{"crop_scale_min": 1, "cutout": 0.4, "targets": ["word", "case", "ink"], "kernel_size": 3, "widths": [96, 144, 208], "init": "xavier_uniform", "beta1": 0.95, "shampoo_beta": 0.999, "precondition_frequency": 50, "merge_dims": false, "weight_decay": 0.2}
Rows from block 8, named by matrix and row number. Rows with one number belong to one channel. Each number is 128 + 24 x the weight over the matrix's rms, rounded and kept within 0 to 255. All counts start at 0.
# r30: branch 2 reduce pointwise conv (model.blocks.8.r3.0.weight, 52x144x1x1), inputs 0-143
# b30: branch 2 3x3 conv (model.blocks.8.b3.0.weight, 78x52x3x3, transposed), outputs 0-19, a 3x3 kernel for each
r30.16 [127 128 132 137 133 133 139  96 140 113 121 128 109 110 146 130 157 141 124 145 139 114 106 108 153 153 150 149 120 132 117 122 114 146 112 132  90 134 126  94 134 145 127  99 145 170 101 157 121 123 102 150 106 110 131 129  95  98 122 144 156 149 161 106 156 134 105 118 132 109 141 132 138 134  73 122 157 106  71 161  93 124 139  88 127 114 132 188 120 172 133 103 132 136 142 126 110 126 119 122 147 123 130 129 148 132 110 163 102 121 136 109  90 145 131 110 116 141 118 185 126 122 127  73 123  78 112  77 124 127 130 181 121 158 212  32 114 129 180  70 138 117 115 103]
b30.16 [147 148 158  87  97 123 109 103 141 119 108 149 101 150 118 127 141 121 169  97 171  99 138  86 103 117 108 126 192 117 170 116 107 131 120 136 100 129 108 150 172 145 134 176 124 120 139 108 129 139 111 136 125 117 134 148 167  63 114 159 109 128 157 136 106 113 138  59 128 119 149 120 129 112 115 119 139 135 157 118 113 113 129  98 132 197 118 132 128 140 139 120 134 141  98 118 125  82 118 144 142 128 121  89 128 167  88 142 114 119 134 132 159 114 125 151 137 131 162 109 104 104 138 167 114 138 125 146 152 127 116  96 126 160 102 138 186  81 113 162 149 121  82  89 117 138 135 147 139 112 137  89 149 144 104 126 101  73 166 129 125 147 154 115 133 113  68 114 131 107 145 120 148 155  99  95 122 106 110 125]
r30.17 [148 127 166 123 127 159 152 135 141  88 122 137  98 112 115 139 179 118 122 108 107 140 113 124  88 129 101 122 134  96 138 114 144 126 153 130 111 135 148 119 171 162 135  83 215  92 121 187  99 137 130 119 133 128 211 149 112 101 106 133 103 123 118 161 118 127 140 131  90 150 158 110  98 123 186 170 127 173 122 123  82  89 123 127 127  97  97  78 157 100 128 157 121 112 134 120 105  58 101 119 101 140 129 113 123 139 130 134 106 129 131 152 108 126 120 124 127 155 114 157 139 116 129 139 135 103 169 182 133 133 144 133 146 118 112 170 105 138 135  99 140 123 106 100]
b30.17 [103 139  96 167 168 108 150 151 136 109 133 101 144 117 114 139 125 158 103 152 160 120  99 105 133 112 113 105 109 125 127 130 127 180 184  94 146 144 100 146 118 100 140 127 104 109 107 121 130 143 125 136 153 140 107 132 110  78  98 130 138 104 134 157 151  54 162 126 112 150 160  93 130 187 127 114 124 126 131  86 138 119  74 187 134 104 125 111 126 124 124 126 116 133 167 109  97 133 126 113  94  88 120  97 119 137 122 107 138 125 138  72 107 153 122  83 152  94  74  95 134 250 125 171 181 102  72 115 106 108 193 105 174 132 114 153 166 129  96 128 168 130  94 107 144 147 168 136 159 124 127 119 135  93 130 136 124 104 156 125 126 126 111 123 115 112 113 143 127  98 130  94 117 126 142 151 133 110 135 129]
r30.18 [129 145 108 105 122 103 103 120 190 127 151 172 140 103 131 156  94 143 127 107  79 132 129 137 125 137 147 138 130 113 111  76 114  98 151 104  76 157 119  94 126 146 154 157 125 103  91 154 107 134 109 115 105  81 176 156  78 139 111 140 105 132  89 100 164 132  92 137 146 105 138 228 170 123 164 178 126 114 104 146 110 128 124 137 106  54 140 197 171 156 130 116 119 143 150 128 115 171 108 129 128 121 115 127 138 139 114 146 116 122 134 126 113 141 134 129 120 133 102 149 121 122 120 122 105 121 140 103 128 127 176 167 150 134 138 131 113 118 144 161 122 121 116 109]
b30.18 [104 142 118 144 117 122 143 170 110 134 127 124 147 100  78 144 109 147 127  76 104 123 159 168 126 115 124 115 139 116  97 130 131  98 181 144 139 119  83 125 159 120 153 134 125 138 177 125 144 142  99 123 177 125 122 158 121 138 116 121 134 153 106 125 127 137  99 103 119  97 124 138 119  77 114 134  97 110 108 133 148 128  95 112  88 133 115 129 143  95 152 155 153 134 119 124 131 118 120 130 135 144 137 117 111 119  96 129 144 126 150 112 170 141 141 104 101 125 117 151 132 133 106 132 144 124 140 106 117  89 110 112 122 153 114 153  44 112 145 181  80 125 135 104 146 139  84 118 117 109 139  92 171 124 136 103 119 101  98  86 136 129 127 135 135 174 116 144 120 121 131 156 147 144 136 122 134 120 112 128]
r30.19 [140 132 119 110 131 155 146  92 130 148 139 117 102 141 110 132 127 118 105 126 120 153 146 138 112 122 114 123 138 146 125 140 103 124 103 129 106 150 131  92 155 123 147 129 161 146 133 126  97  96  89 209 111 151 117 194 157 107 196 132 151  95  89 117 147 118 133 138 145 246 111 157 120 113 107 131 114 120  86 118 200 128 113 129 109  77  75 126 103 116 141 146 106 155 140 154 111  77 133 127 136 124 138 105 120 159 138 131 112 114 145 147 145 136 153 127 145  95 140 128 128 104 114 125 124 137 128  91 125 120 155  96 154 114 122 107 152 127 102 106 124 125 118 115]
b30.19 [123 155 152 113 119 145 132 145 112 123 116 134 139 127 159 131  88 133 135 136  93 104 138 144 162 198 135 102 176  95  92 194 140 148 115  98 133 151 115 171  94 129 120 129  97 128 137 159  96 113  92  96 141 154 112 110 127 155  92 131 134 124 160 134 152 137 151 145 140 119 162  90 105 122 117  86 131  86 121 132 148 112 165 167 125 111  89 135 135  79 104 108 153 145 115 111 128 138 112 125 104 125 145 175 109 152 134 115 147  80 115 101 108 119 136 122 144  99 138  93 121 172 126 115 117 136 122  93 125 114 111 125 134 115 121 111 142 105 116  91  81 115 164 147 126 137 129 173  80  83 143 137 116 142 104 111 145  94 164 111 116 126 113 119 146 119 162  94 124 141 141 128 133 143 104 157 121 129 137 146]